config.yaml
model: "image classifier"
dataset: "scattered letters and digits in many colours"
train_examples: 97500
image_size: 32
crop_scale_min: 1
horizontal_flip: false
translate: 0.12
targets: ["count"]
num_classes: 6
arch: "resnet"
norm: "groupnorm"
activation: "relu"
weight_standardization: false
depths: [4, 9, 4]
kernel_size: 3
stem: "single"
avg_pool_shortcut: false
widths: [80, 160, 320]
mixing: "cutmix"
loss: "cross_entropy"
init: "trunc_normal_002"
residual_init: "none"
optimizer: "normuon"
muon_scale: "original"
lr: 0.018
momentum: 0.95
nesterov: true
orthogonalizer: "polar_express"
adamw_lr_other_params: 0.0011
steps: 7600
batch_size: 128
epochs: 10.0
lr_schedule: "step"
warmup_steps: 380
weight_decay: 0.0
adamw_weight_decay_other_params: 0
Rows from block 2 of a small image classifier, named by matrix and row number. Rows with one number belong to one channel. Each number is 128 + 32 x the weight over its row's rms, rounded and kept within 0 to 255. All counts start at 0. After the name is the row's rms in percent of the matrix's.
After each channel's rows are labels from the 100 images, of 14976, where the channel reaches its highest value: "top examples" is what is common among them. Only what is clearly more common there than usual is listed. The data: scattered letters and digits in many colours.
# convs0: first 3x3 conv (model.blocks.2.convs.0.weight, 80x80x3x3, each kernel summed), inputs 0-79
# convs1: second 3x3 conv (model.blocks.2.convs.1.weight, 80x80x3x3, transposed, each kernel summed), outputs 0-79

convs0.44 108 [196 166 103 182  67 209 143 171 134 164 118  73 118  95 147 122  87 119 137  96  94 132 140 124 109 102 118 138 142 162  43 158 136  78  48 115 122 152 103 111 145 111 153 134  85 153 151 169 132 137 128 115 126 122 173  83 149 124 147 162 143 118 108 110 115 131 156 138 129 124 114 102  56 174 118 170  68 114 122 113]
convs1.44 079 [112 191 174 118  19 159  96 148 120 110  98 147 126  90  84 111 140 133 140 135 137 105 129 135 110 151 120 222 129 162 193  98 147 167 147 150 173 140 128 131 111 141 121 151 134 110 165 115 146 171 142 151 161 191 170 170 113 150 127 128 174 153 181 178 146 113 111 163 188 144 141 117 118 154 123  77 135 120 101 120]
top examples: count: one

convs0.46 136 [160 159  85 184  26  95  99 144 120 130  99  54 116  78 130 122 116  74 136  87 118 116 149 106 156 128 179 118 107 162 134 166 143 153  83 176 201 144 143 108 118 104 125  92 110 102 107 149 173 118 146 114 109  93 154 145 108 116 175 148 144 147 190 108 170 146 152 144 108 142 114 136 175 142 119 104 173 178 154 140]
convs1.46 089 [ 50 104 152 109 149 201 165  91 131 137 109 170 136 152  96 135 155 153 114 161 143 148 139 159 106  78 176 122 157 105 128 156 129 113 113  95 144 122 153  70  88 163 180  99 166 128 166  92 117 104  88 132 151  81 175 115 140 196  71 140  94 142 108 147  95  84 124 166  97 156 115 128 106 166 146 210 118 116 121 148]
top examples: white

convs0.51 061 [113 133  71 176 164 135 163 123  98 164  64  63  62  62 104 124 122  72 148 123  85 121 161 145 131 146 147 142 148 167  86 130  88 144 133 130 210 130 113 115 106 135 106 114 164  74 142 121 130 122 112 152 100 140 162 169  98 145 107 167 100 117 190 144 155 107 137 187 122 139 111 115 133 142 190 132 141  98 147 192]
convs1.51 118 [123 137  76 134 134  91  68 113 156 107 124 162 139 202 144 167 137 147 132 131 144 116 147 138 131 118 142 130 144 131 127 128 173 120 141 167  79  90 181 140 110 135 151 132  66  93 202  86 113 172 136 126 156 138 142 105 131 159 143 143 117 137  78  67 125 161 144 102 179 157  93 125 105  88  39 105 121 160 108  39]
top examples: count: two

convs0.20 072 [118 115  95 158 146 226 136 143 195 137 154 137  88 174 156  98 155 143 139  81  77 154 124 157 124 111 120 134 150 181  31 159  97 128 133 143  64 126 103 108 155 139 118  78 114 153 117 135 105  95  90 136 155 120 157 126 171 155 137  73  83 105  66 135 128 144 139 153 102 140  74  91 110 107 146 169 117 119 153 116]
convs1.20 145 [103 179  70  91 161 121 106 108 100 150 138 123 127 137 147 173 159 141 104  92 165 130 140  85 108 145 111  87 145 132 115 122 160 125  93 118 116 101 133  74  82 132  99  99  78 123 172 119  68 129 113 133 106 101 148 166 121 171 120 137  82 121 103  64  86 110 141  96  89 147  29 125 137 101  51  77  88  88 139 111]
top examples: count: one

convs0.48 109 [131 199 168 192 130 199 151 136 158 133 153 122 151 100 124 148 135  98 148 144 101 120 138  58  88  69 132 161  99 169  43  97 141 125 137 129 168 153 153 154 140 105 139 147 154 137 144 155  89  96  61  91 126  99 164  96 128 117 161 131 145 101  95 145 114 150 135 185 117 114 124 134  39 106 125 175 105 117 127 113]
convs1.48 082 [175 125 100 112  48 114 123 175 160 126 141 104 139 101 140 137 100 117 130 114 167 102 137 197 161 122 120 165 226 112  97 114 113 120  74 154 147 143 112 109  83 107 133  65 131 114 104  91 183 126 163 116 155 189 104  99 114 164 116 134 132 135 164 178 152 103 135 155 174 153 169  86 126 158 113  58 127  96 120 148]
top examples: count: one

convs0.4 094 [ 92 165 148 128  52 111 181 156 163 179 162 137 151 102 137 135 151 173 131 158 126 109 170  88 160 149 183  97 175  88 154 105 129 101  97 100 148 146  85  99 114  61 172 140 127 120 149 111  87  46 142 144 130 121 146 136 160 142  93 120 168 172 138 152 120 143 150 171 114 104 105 194 107 136 128 128 177 183 146  93]
convs1.4 071 [122 129  79 129 121 159 124  86  82 116 117 149 103 162 153 135 100 106 127  67 110 136 116  47  94  78 104 104  91 167  63 105 130 158 127 150 131  94 117 121 174 128  58  84  71 119 103 142 110 172  85 145 144 147 171 137 100 145 130 109 135  85 127 125  87  98 108  82 131 132 113  39 115  93 120 140  97  76  77 123]
top examples: black

convs0.2 124 [137 152 168 133  48 132 105 204 125 103  88 122 117  90 126 121 105 113 143 122 154 117 130 116 114 146 207  88 157 143 188 121 154 121 117 118  78 112 155 120  69  86 122  84  80 125 160 117 156 131 139 120 139 152 172 130 152 132 135 118 166 135 155 100 211 111 132 102 113 104 164 121 201 140 126 168 110 181 150 197]
convs1.2 099 [ 98 113 102 131 109 176 147 119 133 134 109 128 122 166 166 134 130 134 112 125  92 159 140 120 171 108 109 148  70  99  91 132  72 160 122  87 143  96 138 119 196 151 146 143 131 121 143 110 128 136 101  58 157 165 176 118  91  99 101 123 100 106 101 122  51 130  79 158 127  50  28  81 123 144 134  90 173  90 106 145]
top examples: black; white

convs0.22 094 [141 185 126 121  91 166 145 150 149 218 122 151  81 141 139  98 157 148 153  87 114 134 107 131 133 185 114  91 100 217  71 115 132  86 119 140  72 119  92 164 181 154 168 117 159 164  86 129 107 129 108 144 155 139 147 129 137 128 145 167  80 173 153 140 143  98 133  91 134 120 151 114  95 119 142 166  40 127 156 138]
convs1.22 108 [ 66 111  99  99 108 121  97 157 105  85 132 122 132 127 120 155 137 131 117 147 127 139 132 106 160  73  96 137 154 107 133 153 132 101 158  83 151 147 141 111  49 116 127 134 146  99 197 136  89 141 115 119 154  75 109 124 141 161  84 106 130 104 101 111  42 108  43 143 114 125  49 154 104 144  70 150 130  65  83  98]
top examples: count: one

convs0.72 129 [149 115 135 122  61  68 108 120 174 169  93 100 140  96 108 125 108 104  88 131 141 134  81 120 160 143  77  90  80 121 215 107 134 119 163 115 169 120 105  98 119  91 166 143 150 139 136 150 149 150 171 147 110  95 127 125  53  86  73 115  86 146 144 129 142 127 151 129  92 137 127  88 144  83 130 126 209 190 118 164]
convs1.72 084 [106 127 106 133 129 142 116 203 102  83 157  97 110 132 129 119 169 145  83  79 128 123 139  93 134 101 210 159 123  75 109  43 127 111  98 128 137 117 165 124 142 126 125  83 125  81 129  84 130 130 156 163 135 189  89 136 152 105 128 132  61  81  81 107  98  73 108  80 134  97 124  82 136 146 149 181  84 104 147 115]
top examples: count: two

convs0.15 115 [101 155 162 137  71 201 135 133 175 140 132 109 151 141 145 139  93 101 128 112  94 105 111 103  81 158  91 141 185 144  93 112  99 138 111 168 139 201 117 129 121 133 176 180 120 153 137 130  66 150 116 133 110  82  63 155 148 131 137 111 128  87 113 127  62 108 143 133 130 160 114  53  42 109  86 116 120 100 134  96]
convs1.15 097 [156 123  55 136  68 162 124 112 133 121 178 165 149 151 147 161 165 131 149 162 122 156 174 190 110 121  38 153 136 127 113 106 179 169 151 118 186  88 123 136 119  95 104 100 126 111 122  99 177 139 141 114 104 157 155  93 149  96 138 150 154 204 131 164 139 133 164 147 119 182 171 157  78 152 170 131 110 106 155  98]
top examples: count: one

convs0.38 067 [127 142 104  94 117 113 140 108 123 172 105 139 101  45 104 108  60 152 109 106 186 124 167 123 105  73 108 110 117 186 161 121  79 127 163 197 163 119 123 136 145  79 150 132 141 161 141 119 110 188 174 154 132 189 173 158 127 151 135 102 166  94 166 121 140 133 104  74 135 150 187 155  96 136 143 176 117 101 172 123]
convs1.38 136 [ 59  84 118 151 118  97 103 131  87 132 159 137 112 141 134 181 152 129 147 131 158 150 125 104 132 109 138 118 131  84 113 132 128 134 147 113 131  74 102 129  79 137 183  54 142 146 193 167  79 179 129 116 137  90 100  91 140 113  75 113 117  98 129 130 110 117  65  92 105 141 100  71 129  88  30 107 116 146 113 188]
top examples: black; count: one

convs0.9 092 [168 136 141 120 154 138 163 151 171 144 170 156 156 132 160  83 111 105  85 111  43 146  99 116  97 151 157 172 111  99  53 128 138  68 143 131 117 139 137 130 129 111 103 143 181 137 178 145 165 134  89  79 133 159 167 171 184 185 131 148 122  74  89 145 148 173  81 170 103 108  91  93 154 144 112 117 143 173 137 109]
convs1.9 139 [ 43  74 129 158  70 154 130 132  81  80 142 124 108 138 148 165 153 117 136 147  83 139 129 102 188 138 153 108 113 153 135 113  94 110 101  81 122 122 144 151  97 104 155  77 120 134 158 112 142  81 125 110 138 108  90 118 116 118  99 116 120 128 173 130 124 116  80 115 177 124  49 120 104  95 136 141 207  59  50 116]
top examples: black

convs0.63 096 [119  82  87 166 128  97 147 151 125 135 109 145 145 148 104 134 151 212  89 164  97 126 128 105  72  85  90 126 129 112 119 190 119 154 134 148 133 145 106  62 116 180 117 105 126 189 125  91  96 106  97  81 108  60 143 116 127 198 132 150 105 135 146 109 120 173 126 157 109  91 170 170 108 170 114 115 190 173  92 157]
convs1.63 071 [105 178 125 125 147  73 169 106 150 148 126 108 102  58 126  89 107 102 109 115 127 190 113 113 142 152 135  58 124 119  74  95 102 103  67 135  86 137 172 123 134  57 102 123 181 183  64 137 167  64 177 163 145 149 110 118 126  91 140 153 105 103 116 138 135 108  92 110 104 129 142 146 147  83 151 120  78 118 105  96]
top examples: count: one

convs0.53 090 [ 74 134 108 168  69 171 153 142 107 181 114  83 185 106  99 165 185  96 175 105 120 127 142  81 135 105 168 155 127 116 141 170 125 146  92 144 178 110  96 115 108 156 153 172 105  91 157 108 168 122 114 102 159 133 131 137 141 110 151 159 173 188 188  86 120 159 147 137 165  94 114 150  74 108 141  87 151 183  86 115]
convs1.53 074 [105 105 135 136 115  85 119  83 107 103 111 145 103 144 133  51  83 117 108  81 179 115 109 154 137  84  96 137 107  75  97 124 106 181 146 185 186 191  58  95 133 129 104 112 149 146  73 150 182 149 160 132 114 139 128  87 172 137 132 162 133 131 128 161 160 133  95 100 137 118 107 177 166  99 180 154  89  78 125 151]
top examples: count: one

convs0.64 080 [110 181 130  82 139 196  85 101  82 141  83 151 133  87 110 126  99 132 103  91  94 126 127 144 142 101 114 101 112  54 123 132 166 111  69 116 137 113 156 113 145  85 186 120  73 120 167  90 145  83 109  74  88 135  95 139 113 115  85  98 126 134 119 108 108 191  83 218 115 111 184 117 117 156 110 118 147 120 121 131]
convs1.64 088 [100  96 115 180 130  59 153 116 131 137 155 104 137 141 141 130 166 114 197 155 140 187 128 106 112 172 140 165 144 202 121 169 126 203 130 105  58 209 140 166 107 175 115 102 152 133 133 164 160 117 128 146  94  97 146  93 148 116 136 110 131 170 121 172 176 147 143  76 139 146 169 138  81  93 104 140 151 114 124 150]
top examples: count: one

convs0.73 093 [116 101  73 131 111 120  92 102  96 106 177 154  68 106 179 152  98  92 167 154 105 127 114 109 108  81 155  73  52 170  78 152 131 155  73  90 130 187 125 190 148 142 144  84 120 100 115 107  73  87 138  75 112 179 134 116 136 107 130  84 128 114 165 142 183  98 126 121 120 146 143 134 118 168 171 132 116 107 147 152]
convs1.73 103 [121 139 114 142 134 140 206 134 188 122 135  82 114 113 109 131  82 114  88 129  88 139 132 113 101 162 103  97 133 120 141 141 112 108 111 117  50 124 154 156 106 146  88 146 173 126  44 164 174  63 124 204 121 120 158 121  75 141 123  85 135 119 212  95  73 107 131 123 116 123 114 143 180 166 160 107 149 119 123 109]
top examples: count: one

convs0.67 096 [145 132  74 119  77 155 109 134 141  86  92  97  78  89 113  94 123 140 129 115 105 125 136 162 145 146 148  99 168 169  48 129 141 132 118 122 164 115 163 165 133 152 116 160 133 110 107 168 103 130 128 129 124  63 119 112  92 144 120 171 156 152 176 176 116 157 136 177 143 171 117 137   6 127 117  68 112  69 138 111]
convs1.67 079 [125  79 128  91 159 109 123  45 111 180 122 125 154 118 156 172 154  99 129 147 183 163 107  93 113  85 120 188 136 113 167 173 131 115 132  89 143 173 140  77 153 102 148  61 140  99 134 124 182 113 134 202 144 141 156 184 172 124 152 125 110 113 116 114 208 135 109 137 109  94 136 159 186 107 120 148 119 120 150  93]
top examples: white

convs0.41 121 [105 151 172 163 106 165 157 149 212 153 115 101 137 122 134 153 177  80 103 110 120 131 123 170 177 131 137 119 149 152  73 137 128 105  77 153 105 128 125 145 126  80  82 129 130 120 147 120 139  86 141 137  96 112 156 155 151 115  88 138  87 101 127   9 189  90 112  90 110  88 179 131 128 116 163 126 180 175 134 122]
convs1.41 079 [122 129  79 139 107 161 136 138 122  77 166  95 125 152 171 179 163 145 150 131 133 155 141 152  98 220 188 163 155 141 134 115  90 129  76 101 160 138 150 147 156 135 137  42 114 164 146 176 161 188  83 125 165 167 142 145 162 108 163 112 100 122 146 173  76 140 118 139 138 130  59  97 144 168 120 140 148 133 115 168]
top examples: white

convs0.8 086 [154 159 136 119 119 162 143 132  80 130 134 126 119  90 108 135  86 131 104 103 155 162 170 153 152  99 145 151 170 171  98 125  72 120 211  75  75 134 135 100 136  98 146  70 137 155 115 113 127 149 129 116 182 162 140 104 126 156 112 133  92  75  98 144 156 130  99 133 141 115 153 204 128 121  82 152  38  65 180 143]
convs1.8 110 [ 47  55 137 121  78 124  97 147 106  93 153 111 118 132 124 164 161 121 144 153 111 122 122  97 110 118 140 132  84 155 164  86 173  94 103 134 145 110 147 162 109  88 105 102  81 119 187 116 116 165 152 103 170  93  91 153 129 127 139 124 113 160 146  73  65 143 204 126  81 117  58 119 129  72  91 116 139 150 101  86]
top examples: black

convs0.7 108 [155  86 130  89 201 121 128 137 133 138 169 128 162 117 111 131  95  95 110 113 130 132 137 206 168 111 155  96 135 142 150 134 135 119 153 133  85 114 185 100 117  96 126 138 117  79 110 122  64 142 140 105 187 119 172  94 112 149 116 124 173 156 137 161 144 156 160 208 153 157 130  29 180 152  73 154 147 151 108 141]
convs1.7 086 [ 92  55 119 145 107 118 148  78  97 102 116 120 114 129 134 123 122 135 117 129 131 126 109  48 115 118  78 161 101  73  94 108 117 125 111 113 150 142 116  91 147 101 134 121 142 131 152 124 121 131 193 113 130 148 162 234 163 163 150 132 124  89 122  85  89  93  79  80 152  99 118  89  34 111 144  76 144 103 110 162]
top examples: white

convs0.0 117 [135 190 159 163 136 164 197 114 136 232 136 123 179 127 125 146 123 113 112 160 149 111 120 138 102 132  64  73 128  86 151 132 141 158 157 119 100 151 181 125 157 169 123 121 160 139 130 171 161  90 106 164 100 150  75 130 139 113 102  83  91 108 130 101 184  90 126 100 124 151 124 142 172  92 122  55 178 141 128 138]
convs1.0 108 [140 125  83  79  87 137 117  94 122  94 146 105 120 121 124 132 116 118 123 132  92 166 152 120 108 109 138 158 103 117 106 111 108 127 126 104  93  79  93 118  99 101 111 145  95 111 114  98  98 143  27  31 121  69  85  88 121  61 138  98 124  97  48 156  87  92 117 118 104  95 148 134 121 177 163 142 138 161 116 180]
top examples: count: one